Weights of a small sound classifier.
Data: trained on simulated sounds of rotating machines with and without faults, 39062 training examples, 149.4 epochs.
Rows from block 4 of a small sound classifier, named by matrix and row number. Rows with one number belong to one channel. Each number is 500 + 25 x the weight over its row's rms, rounded and kept within 0 to 999. All counts start at 0. Numbers have three digits each. After the name is the row's rms in percent of the matrix's.
After each channel's rows are labels from the 100 clips, of 14848, where the channel reaches its highest value: "responds to" is what is common among them. Only what is clearly more common there than usual is listed. The data: simulated sounds of rotating machines with and without faults.
# convs1: first pointwise conv (model.blocks.4.convs.1.weight, 144x112x1), inputs 0-111
# convs3: second pointwise conv (model.blocks.4.convs.3.weight, 144x144x1, transposed), outputs 0-71

convs1.132 110:548489475486514509472506470478500536532503492516483478515535483463508535509517485511489532466492518512506483502494506479538517561524533490498497497506535550499502485473489503509480512486519497502473489516440512489544508526465514505555446537473512503492515571460493542462470485496516521478482505491539483493525483541525496538515534492480
convs3.132 102:503498503481514517515483482542532510539492544504479508543495494482489488485504494520496486481529483505529479483509480511517501493501504477473500554461487501463518483491482512470505514525518529496446495509536517509535
responds to: conveyor; speed: slow

convs1.107 117:524512500543522515486539512515491479532496518447496486527512479503489509502496476522475481450510548478501481474495462531542501551536523493505495522517517503414477456464486468511514500493529522522481493517471493494536447500534511511449495544520474490496516525508502559461481527498501504513499540502515486495501478514523493495500479464497
convs3.107 104:543505467530469493470504501507497492524496484495502526521505521549496508497542503529513499477519455533474505492490506481499519502529536491512514404520507517516450574488481506525504526485499515507516467488527520494495
responds to: speed: slow; conveyor

convs1.51 109:497515495507497474535492511497517559462503510497490496482455493482450511491500463485453468490523493537479509512532354503494496504523484542492502490504529519486517483476534503520511458562504515486494468530510487501496487478504497488516518497490483506531502491531510489490471512529509484496479496511481505499474487502529481464491481513514
convs3.51 101:498468509516506485506454655482467484523513466499494491512527474470500489473487469504518505496501500487507475490494517505486497508481508509500499504484509486480482504487513491504620499501493514492495520477483484483491
responds to: compressor; imbalance

convs1.120 074:478483493456488486445499551499477466500481530559497542505486456500503535513500500473542486536543507516502528477526486535504521449518521530516526486491544452495503493508527500504488517485495490524515494477501466525472467536492490498487486512485484534423469487492494513512466520540494508476498487512522458470495532482526472519476518475498
convs3.120 082:533552483531442526487488498512526485427481510552516483499526489484478498460454516517482536492467519490508520510523481533494529502489464480524496517489484502499490511508486474494442494480480462499505548492470496539510
responds to: text has "speed"; speed: medium; gearbox; imbalance

convs1.34 096:497489468492491486524541524514507469511514491522499531524517467527486533480495491451477481454457550518492504502469495507499506488458499555495496471531502515494509515494505479524549462463476470483479554513496536480500487525493482532488526490529444527461493482510524471501460516487555511522492514498523465535487550498506489533504533471505
convs3.34 095:465561451520509511537503491478543491503542499494501501486555474483529478442517518488457518525501528509484530511513478521510524529535496490524524479503535486505505490501498494509489475509484500460492503479487533540476
responds to: state: faulty; piston engine

convs1.13 112:526503519522480518484470467539513468485509514491529506508528484518483508491487501489443498511503529502517504530481518500569510489448470482513506552504489483478501570503517478516505496498478428528505561508508500507481439472521478498516490459475488490484475564477507491533507471508495500481506539471526520480488494478473474485478479491491
convs3.13 110:502526536498533489523485536540499518476495484510515485499530499504519531498525504534510546518486464477520483518519530586505489516527549513507518508502532494502518488525525476492515479479516497560508529537520481540481
responds to: gearbox; piston engine

convs1.90 076:477487514510504508435497495487469451494491522415521479525515537519498497486484526460501532486504463508468531507492518498523535501497497527481554453491522493559505534488497487559493486491486505505512516498501495494504474511507504528486489495491477548467504500469484490502447516484531483515571480507502530503511497506515529475498534464469
convs3.90 092:520513466492459460498516511485521530473445495513569509487521479515513562480476471522520485540473510530467544489535481487489458481486519523500484478491487518517463511488440497515481498508520521518532456498514461521540
responds to: state: normal; text has "fault"; electric motor

convs1.4 128:480518500502504481472527506573469483508496488513501486492502480517498486543513425466488526469479509517465481500526505483529503516459488492495491524450505519474548505495500507493470505501454529491494553467560509503520482477520493520512504464536514498463512513501465509528437507505471474536515526510519515494493451463467506484483522518517
convs3.4 118:469499502490587495481466491524517519503486488500500482492504445496492488507486528541510517494518450529489491482471465521471487496529525495518509485504484489464453389508473503489496494467500485534506529521489504472491
responds to: compressor; speed flutter

convs1.67 105:482493491485551514490535495480440500518479512483478517480500520512506518486502457495524494502519497484485488455484543492510500470532548509516520497524487513488489532496489539536472522535488467503519548525497474495500488514506487511467486504430518491481432464487484476484486525496530451469494492555470486476490453492524474493485492476552
convs3.67 100:500480442517508477503481501510540519513483528478517506518494516504507510481484504482497490566490483487465535450501541502515485501531479507511460506462509511475496464477533499507495507489500507477508465451505529509520
responds to: conveyor; speed: medium

convs1.123 109:514501483493490532509471537497450506526482513495491496490495527498492451507538501453527523457496516468513474551491478475468477460493476490529506510484497499444485477468470484498498516470446536497493498491475506498461525478536546523472512508459493516528469451499521530475484524503511467467486526492514504470566508509492500458510476482523
convs3.123 101:505550505534521420499502484528500482532497476466479502472504500531493501539490537508496502497516466476493513553553512515519521456501524479444466526473508532521491492510455508477499525485454514499511516444527474511495
responds to: speed: slow; conveyor

convs1.49 102:480501486469490508481497519478534461512402472501481471554488474530511479487511513530518478484519501495479499493502605506494514492467498492473478486513525499485519489495509485505487500446492530534493465508503478523495472501520488564496494494520538518475474481543468492504514486518520469511533510510496473501491488479483461462507502496518
convs3.49 106:482504472499511500544636442512528496561500499504500482513515501504468506494521496515501537488488516489469491517530503500485508523507523533486480502508512491489504507492481465528339460488510494515482516513470483484488
responds to: electric motor

convs1.55 105:480512508535552479502470547482476510486497508505473509512487474477530504500497497496518468458499527482530556491489507502528505492463519501475557463508532496480512535534493509508531495513538476488472547528473461502489485491473495541512512495430488522496544470498448473507511465497501476532519490475497503517449462505534485474515516517530
convs3.55 099:508487521499489510523519481497507507495551511494490497523485504517525537516466526450535468469445473561506474481479508495489500466531506528428483491503487499495483484515492519481495460461522533489481489445506521485521
responds to: state: faulty; text has "speed"; speed: medium; imbalance

convs1.22 117:504510507506487497475466523514500508453497488467450534516536486483572486514517484516524494500511479510511490478529510446457511509443504481508489463501500471538483425509481498524520506548499488458528566486529482510519514523513486497494487526493526478505532493524512535540489522515491532507541497493534523515539505518499493482513486481534
convs3.22 101:480448488464507482513537494587509500495544536490527489509522544542512509511532520546491538504478535562498497517496520472495480526482489507525475552487507486498476483467548480536516506498507543478462450479489460486505
responds to: electric motor

convs1.2 089:514516505503473491484531528484497491481510491467467482467483533532502521521478511456503460469522554494550443509484498526427484494479489527515510474499482506478454499468491463486539499504483557524497521506520531479506507515503502512498542533530506523514511535485535465546498510553515511491522525464501517467507487510506489474454501477488
convs3.2 095:522490521471502513476532482502477476524573467483479468492517528484485507518514488502461500502498501544536446471480471507522487474495464460504510513525487510509499490503487497481511457476480453493493456510504518477492
responds to: speed: fast; piston engine

convs1.143 096:493510522502552491478493439492496526523493482495492508524515481477492543450443513530510522539514480477535494468495490468480526529504497492480533514501515520488526507521552499501503526502520497517499513529531493475491517580523490476518515419508509515535503506486509493525513494476477498550517490540479525502514452494484493530542489519524
convs3.143 101:475463524493477496481520491482516472517561491527482471534518487484512503539508479483544479515507490529493519477478496514529494477458499471499502532495561472481512470521478528525493469512473529494553509488496501522545
responds to: conveyor

convs1.87 092:518471532543514512511472528514499510538485529499494454511518498486500520472503507499477513436570505461495511478451501507488525465534507477501515494502496522476472483521484490507524487502510502545482496465521532513511514502479523514467471485542501485521470521485484476539507440509546493538567479494467513479450483513492515514509492495547
convs3.87 095:519410454510522498503500503448533500542485493518484541522530464540458462486520499506508495494528524455480473488515494478477525519493521501493521469547518510538503497497487534502515495518498460464492498514467499523504
responds to: reverberation; text has "room"; text has "reverberant"; rattle

convs1.108 095:483527487482565476543470485488496482507507541515526489448502458530473519508496503465489548511528528511468483508494486456511496492511499502549493512512521468485513506467541493485490514491466482542491499481485493543502474515522501477498483489479523538521502487518470450516546525534525558468548523505473466504474511552489483508504517502517
convs3.108 095:515509511502489529522505528507520469500515526489550498514467472441474472503515464500481498506529462490499498496517510546556507517494511540545515528483475552494514467509484479520483458537500536504492511501494499481495
responds to: speed: fast; piston engine

convs1.47 102:536481549518501520481477502477511533550514491493516484476516548476526498519502476524460516514517498489439534494504487468512576531524510469521514515501484453478480536463472516498483517495479514512476514454477523534470504490483520471482521524530522471499485481512511554520476444510524493519483479510503505513469484513486485463540507498530
convs3.47 114:543519517471522511505498513534499485482486472538540508517484510490473498485474492526489513508513507441476490506499513443493525488544508473464478498500522486478526514505471475481503489487491483480482490496498501487493
responds to: rattle; electric motor

convs1.113 086:495501494527501489537500494468529531496514521529510472494559456474505493494542499491492527485457487503548535505463495538492503495499479494517476518453510480496452465534519499512514508475496477500495522521514528487524475478500476524478498484549484493496515497486508520489473501520483474528496502494551534486494461481502512588572475529465
convs3.113 095:405487490483538500488495513557489489542455507531502487510486505492470509505472476493515491494501512513487496481466497517534477506508505481478528446550482472478510488488532520467467516530483474479497465483529545478504
responds to: piston engine

convs1.126 097:472499519462471503541520510529515544496581501503507473522475501476479494496514521520510463521503472523499514480499377492484509496491521534461529466507555490501514476515498503483493497576505520525506515507486476493473488495510500495482480496506488501530479485476508466503503490495513475495517489542474495510512505523526476472467520517496
convs3.126 101:498510505479523511492328392506526505486505540499496478495517483467455507498532495497491511486491519510467522504489488516478533500505495497491478524516506494504494502484486490492584467532504480516481517496508480506494
responds to: imbalance; electric motor

convs1.119 106:490545496489498489501489511486490486505714494503500482482510528509485494519504510508492523510499507497493504496511466511496501478478488524495507486486520469487517517499520527521472519475492507531493495503503503518489525512513479504498517498510503481504497503506488495496502498524492525501494488487475496487487513475524480512500512501508
convs3.119 086:484541479542520492490513571540502505550488566497510478540497530492528472504509507503477513489485470544501482494518468494478448520476513539512525505490535482500507484507506474589497474538541492481507499493515492519501
responds to: electric motor; speed: slow

convs1.16 113:487520411492479516465517543486507502479492536501501486519544472494535509532544446500496497491486484520503517463501512545495512519459460516492499513495509496461492488506512434500547505517490520484510472487504505499505526527481502465491496514524476501501480473467533463478502529483499558503522493498477473517541511510480461519490460552483
convs3.16 103:497507507506521542479494494490521471475513485519489505481470455492497528514509509501513529496509514498472492477480482530484445503533477522460486518513503509514485482509484518510482516500482499514513517461486437496545
responds to: turbine; gearbox

convs1.110 087:512472503499481529503502510504520495519490537483512482480471530483499486488485524478500526512522464477466527461512476495517457507494512536555488485519474500485525481505508480507486509512553454521500509522472446479525522509455465491505460523502487464487495514517448509472547476573534534496519523507482540521532525529516519512551470496517
convs3.110 095:537520559488512530499487490482480509517465513532497506492518502465491501462509567457521516508506487499562509485517509511480485516444501503494478488492485463465504476503476534545492473466455540558518488560502512504497
responds to: piston engine; electric motor

convs1.15 114:535485506508513453484451495469480492509501466519441513503518514490527496512517465462517499484487493474503495510535500451520525526496516453478530482487460507513517468472493522517498512433541476525514489473522543538520513502442486505459512534504479522483515492464507542495537464514486532511496475476509543493494487518485508546494534521483
convs3.15 100:516482494505489515496532465543477483472495507465502524528487533521537509503518535465517587498465479515450533524484523504496483493526460526517494469490515506513500480516509510488498485483515469460508493458513513527404
responds to: reverberation; text has "room"; text has "reverberant"; piston engine

convs1.140 107:509510513507529484496474500518490496472485465486507502472514515501437468468559458526533521488517501492551491512480512556511486539521525487527528516505475418468510513510508547504517494511481536493499507483495487503474505499548461536464491513499540529522502479481492561492489525522480495512528479480521509524504509507519499468540468523521
convs3.140 101:539479536519485521500511512518489482502495509557491500496499512502517502543518505527510469518497495473536511489530458558481522511478535530517498493469475490482491505496496481500492475516473468486488477485494519592474
responds to: conveyor

convs1.96 114:530558476472504517512449524492471488457512539497512505516482493524544504453482511494538473521485504528485498450561493499461501507495515552490503558514497520510540501526497465486511512549507466503514477505486470532501530511504470498494509475512519564504506496502470489512543519498485518470521513520522521518495490557488480457505516485490
convs3.96 096:488465476467475495495499517519489444481496481501490495481513438454483462498522497489502513493504499490489507497474501495493532513504481508531531433516495470464523485472470525467478489530508470509464502490507451456463
responds to: electric motor; air leak

convs1.30 092:520546520478481496491501472533479480525495474523487487508526497514501505510497494479531503474543531483509515499510463501509488465495504467547522526506426471446487528558521525502495495515507469452506499473489522468499538538472484480506508540490556486493546480503494480477524521475458512506479489512535541496494515482472510528495516487560
convs3.30 103:516517501524465509563522474471434487531505521528493507543462536504506479504502472557451478498532471486489540518505502493542467481506520507507503484451514451509476494505526516530496520471505513496470459453517489507525
responds to: text has "speed"; speed: medium; compressor; imbalance

convs1.58 109:505534509499517480496547496491507490479473514473490505454486495524489500511497518478498488502515489510514508540507513496479507527530510458496485502462510467562479539475535485485509509459488438500459485508480488458528456506500475492470506510508480498494451545478448464526503548513527525461514528481515496494471474512490466416497519499505
convs3.58 095:496525495483519486519480518448489512525489504522466496489516538531463520500522486529517444468501501488495526559538511492498487534492487489518517513535552500489512488484527478491498490499493530482500514517497566520563
responds to: gearbox; conveyor

convs1.69 097:439489493487468458503503499488531495503472512501542472491499514498509470470508493475523524538526468528500500540488489487496515530467511511443497494491496503525488504524479489489474647496489477474494505503508488514518491484517495493468484496508450514501498502503476530486522476472473496469472490520493497464527503492497462502480523494477
convs3.69 085:533483526528487481486523521473495512487499501501462560498619503478481533497486435496472519505488505472484508510559471503466498520484477499498483476505482469468517509524479529509510510510440463511479479510485498504479
responds to: speed: slow; imbalance

convs1.64 111:451492476466511498502553443506475492509485490506499472496517487514526489502477495504518505509536482509552490527503483550537460516522451469508496464479515489488526461537501477492461508465526501495503492536487497507448484462501487500453480502515480495513500495532476493434549546509503544504486484497528497487472469545521531482489482520515
convs3.64 103:494501514511515502487509504459458486502505478504499454508501467492482516499512467529506437490493484541551511471534484518468510495501490468435484497533514525484512489528488513523525520530480488492498517575507494538484
responds to: squeal; gearbox

convs1.62 108:504514481515496506509510528494518494489509501491512524501517483525490513469492505484526503478518493483482531484468495535475504453492474519502497479482503524470483499498424503486502508505501529495411510486476492526510484445459483473505474526463495498479441489482484503468531506493479469519505536487477537489549531484566509514463531482440
convs3.62 098:516519474520480486546521528505469611504490514512527512485520502504483500488536472495474504465470509506536532523501494493497514507515515460482499545485503509496475529520461484509501486492471508505474479491516515513468
responds to: conveyor; speed: slow; grinding; text has "thin"

convs1.72 082:500499493518521518487499507480481495527508485481481550460475486502535459499495512513476474474548544533467480501460531533529503473538525522448527515487507515522506504492508484488497492491500462523521536462485490528551477495507477486490495514491426471519533493505487521532515462482522507491541513508488483555493496478537489522443515485544
convs3.72 096:502450491500519481503479504512440474455493533492468491519473531520516480483505490487490512492491498527494490539482431497465547494492473508481483478558470490497522518499494508464471497506506493520544503509542506462510
responds to: speed: fast; electric motor

convs1.98 115:423503537485515524492449494529544499509506483510449497479520480498533508503533544510477474490535529525484519555521514509546480507443489491493502514485474515526464492468506511492481508503552470465485493502499474505441491511496514496532518501519497523508518514535497506489494436475500503497472537533509524489465462508496498495515517499454
convs3.98 103:483457487485470535498507494543494476504468508503514485473515477511478508544485463482498524498516503496525482532494517519514558532518487512544458525511501514512500534480524507500484504476481480509533466491500540460462
responds to: squeal

convs1.48 114:540506457509532485498486529466503508532506487502481499510526504511485504500490499472518483513504465498553484539522497481516567489505520456512495515487496555484504505514491500507496498534507510477517441479446511503524506472581512504511476491536516488470545513523535500570534482511483477485523526520457515501527476517490507528485505460500
convs3.48 109:507501488502549492506495498502478485517456508514516520453481516554514485476509518417487528500507468482529464503490495496501520492491507491503506463526494490544510456462457494503489489474511447488470484465499461454530
responds to: compressor; turbine

convs1.83 100:500501528471473455487529503454507492495493534497507479494539512510532484493506494487535499502503540491513479471469507480464509520514523459507510500498473526481503491531531476522480484517506491462481465505534488454483417515482502527516454512524490439530514544509521508528488486535459496486525472518518464477520518521482566486532500484488
convs3.83 102:478536505485485489534471491481497516486500520470488515505503508523515510485517502491492484499505478524550507496503500485514488491503495534480409536536521492505513497515510521515534489497519572428524473520497496503520
responds to: pump

convs1.95 086:491521517512497503516504487553505508476498482491458507506452463488531498520581490508512520484545507491545521487460492546541460478507505511490486524474495491496514514535494505490495500489529484519502434489532523478467509515521467523514477536500525439477511506482510483482490495531509469461544537493521469480535550477507482482518503481490
convs3.95 086:509438517469504517490455476461522491516546503510530506514517503475506509556497473463537466552528548509504541481506515492494475489506487517479462530488525494489464531562524494518517527506492481522528516477523522497440
responds to: reverberation; speed: slow; text has "room"; compressor

convs1.23 090:478424516529469502512476511495460496477481501500500541526513557503521480520421493519505498536478482475466495525543487495515469485474502494507475482507558459510509518490459493478514495501480546546500501513475522509503491523476516515490511484472501495495495513480519481519474538520491428477489549517485475502517493508489484509456531511512
convs3.23 095:534529461484480487451493496485495490493516482424480463468506477474485497473497533529456520481508546490496520463489441511535478451494469481504462469482510540499487503474512533526456493499467505508502526485489453514515
responds to: speed: slow; piston engine

convs1.82 107:478498461468556529480462512512490495524475526493572498523467506503550514484507494518491495513504519467531496476472477479459486508483545487518501529496505515497466503486504481517496486487466467522479518507513508525522535496482516541494500543513467553475549484479482459462516533462501533505514541468488519532533463486489488541481493479503
convs3.82 099:481462492507509522514482507539502503477519510504487485492501516516506499451510505503503533512567510499515527510513560534489497536471534466464473460488509492454505504462544496502519546489528506513470475551501529534517
responds to: electric motor; gearbox

convs1.134 081:506507477487510488452469526490550489474516489555504500500535502501522487545569495517508543496522531516485494462514489478501479466527493503499493480477474488495444499544517514561482497506513488509509533520531491495458481520547549482494476512492481475469491517492539483490487471449535513505523482484484506519507478447507522487486535499464
convs3.134 093:518513509521518481499522502517493480490542487481491501501493464541483507521509508471521535480568487499435451517513530492478506476452467501456516507512472527448525504497481511510488457489491455549519520499486493551519
responds to: text has "speed"; speed: medium; gearbox; machine: pump

convs1.125 107:496498501519504505483523501518551507543505510496479520493484491450466513499520527534488487471505506498489538498470517494536495600509480512518502515510558533496495489474525468513489517494460487468450482530498508486485510488526531531512505512461510520439561529537501495516501508509532483524492489471545479527490492527531474492502524492477
convs3.125 114:508496510526493527481505496523505493498514491505429504485501505493505519513486473507492507473524542496503510483481511539515496502508540487464523527530493501427557482518485523505509515502473552497500482504503503484505
responds to: conveyor; speed: slow; bearing knock

convs1.43 113:527509543496467491485534497514489481505507480490485508496478509488480510498493504532511472483489538503452552483506472473445491518462497499484496506533490492513479541574515477499493509483559481480552480478501515486485503488494504465531491475567503497487551513535454496564541498496504497501505514501463546497493505522504516501464526506467
convs3.43 110:499479443529525506470492491490488509481522513513502471506502516517483519514461492520507533536453517524511525486511517496519483511492493506495544583491474458477498519495527481493514505508491558503461496492507508477518
responds to: speed: slow; turbine; conveyor

convs1.133 116:519476456502492487499507530491477497505502520483498531481454510514535442520518492532459520511493451489587465495541504493486542519493506530521492534502494502490477492485528492494496497540443465499470486526538499494507486499480501509499479531548524496485540514465535505470555495494505510526515538532461467530487509489480505520474509523505
convs3.133 104:535497507521491491490494505476482536494516546502507510490460477513505500533485478477540492501489485524531521521511499495491533510522502508510520493502492490497503472516486486483512538541499498520521454517497563520472
responds to: turbine; gearbox

convs1.74 095:475506497462464525488502521476517552504506529487552498512511464457518476504502516503474519521531492512537483504463509486476473488539519482476483530498493494524504499521538509467517482488518509525494483542497513504504521511488543533485524486523479475534507532456488491509491505490543500570546416501491492474512555536495517502484464508506
convs3.74 082:508511533474476473487500505503465501472514470473499517500471507460489492462473481517495459511509468510513536498478498504557515469459510497507512482529444468452488510492503512493502511476481522487521471515513458498518
responds to: state: faulty; speed: slow; imbalance; piston engine

convs1.127 116:485493519517496507515478486477520488532495489515509510468492478522479500478485553475518512509524523478498471445489509512441515544514518513522492479478490559513533527476515475504495503416446533514498483491521495528464514473539497512525499500540508498513523467463496531570497513537515482471470465530489503521513479511503479502528521516479
convs3.127 111:527472477528469445503460491493491516452503532519517494508492518519503521495509472472459531495477504532442516458459502497511511500517487491488449479458497515466487506515515492490519485474476473498469504507499467526506
responds to: air leak; turbine

convs1.84 117:465528544530495511482471551514507477467498506488464509501525480506477494531515490544480498533471497492545475512556494488513436485511503511488489497492480471486549491481525495515467509466499515461495448465501512484478517521545484486478568490484524509508504490447520510448511536503497503519458487461512524502487516514545494525509514484496
convs3.84 099:508479479494474504539475455536517528497513505453492525538500502537498499505483536484513510513480444506533486482487490530516464495479543501439499486486493505513515517483527494539488474487498504473513493496521501473485
responds to: squeal; electric motor

convs1.25 088:555464469489483523507500512464523519515490507453483478497509521505499533516487471488512550503494532519479499457535509483512503492489500460442489511536519526501459523503523503535534482468492488489493502586518514525513505508484485465517503449524501474521513509531461531503512530508492534475507496474461528474476537507487481523529531499455
convs3.25 092:490476508545442493540519495469510446502527485471501476538536484499502508492505487523480480521533496528507487506506486495487486477504491444479515505450498454453465492473544505500481480498499519485524510502489462515492
responds to: state: faulty; speed: fast; squeal; gearbox

convs1.100 084:507489488494495452472481461528501461503504517551511499509495513524520504453486519520505488539499475526540499529515522493535529518500451490507519463497501477559445469511503491457531492495508492488461472519478493543500495511510454486496517483512519507525492522455525505569473507482497530465539520506484506529497497553486509448473512487492
convs3.100 090:499499528525536501497505463517477535526504541489523522531487499518467522535511507519538504478553516535501508468500522462454493500485521476505491531535526478531459588500472509522503544518538475480526495508479517543515
responds to: speed: medium; imbalance; gearbox; machine: electric motor

convs1.27 087:502495499492501520555508487495536506514499526510461462516502470499520476494512540477491480504497496479498447544501509504497490534495472517491463508536493485508539516508484527475504478518481458524476518492463507481462531521478493517479522479541495496480471487487506490523427483524440517525485490533460441522491525504511430498460529521503
convs3.27 107:480486485554525494497531506467491465478499504464494507462490493508502523506492455525499475513509543541525511489497468502487520489515516475505497479489547490463410478525506538522506479462526514533535467502531512490460
responds to: state: faulty; rattle; grinding; conveyor

convs1.8 083:518506490475518521536489499510470485558496497542496500536528524510495475488480489501538530504534505472541459506517499552487531497515489526460480455528522486460464505528506477530487495503497520484542494503507515507497483458511486531512464516555506549471499481470518517502474501467569520523500496499455518566513517503519496520519509480500
convs3.8 098:548482518508516535533493496491500488519495506499512477529433527503509525505484519531497492540453481485533452493476472496494469489491511525522472456502501536483517499513499513518522481501477461509476492523499483502526
responds to: imbalance; piston engine; rattle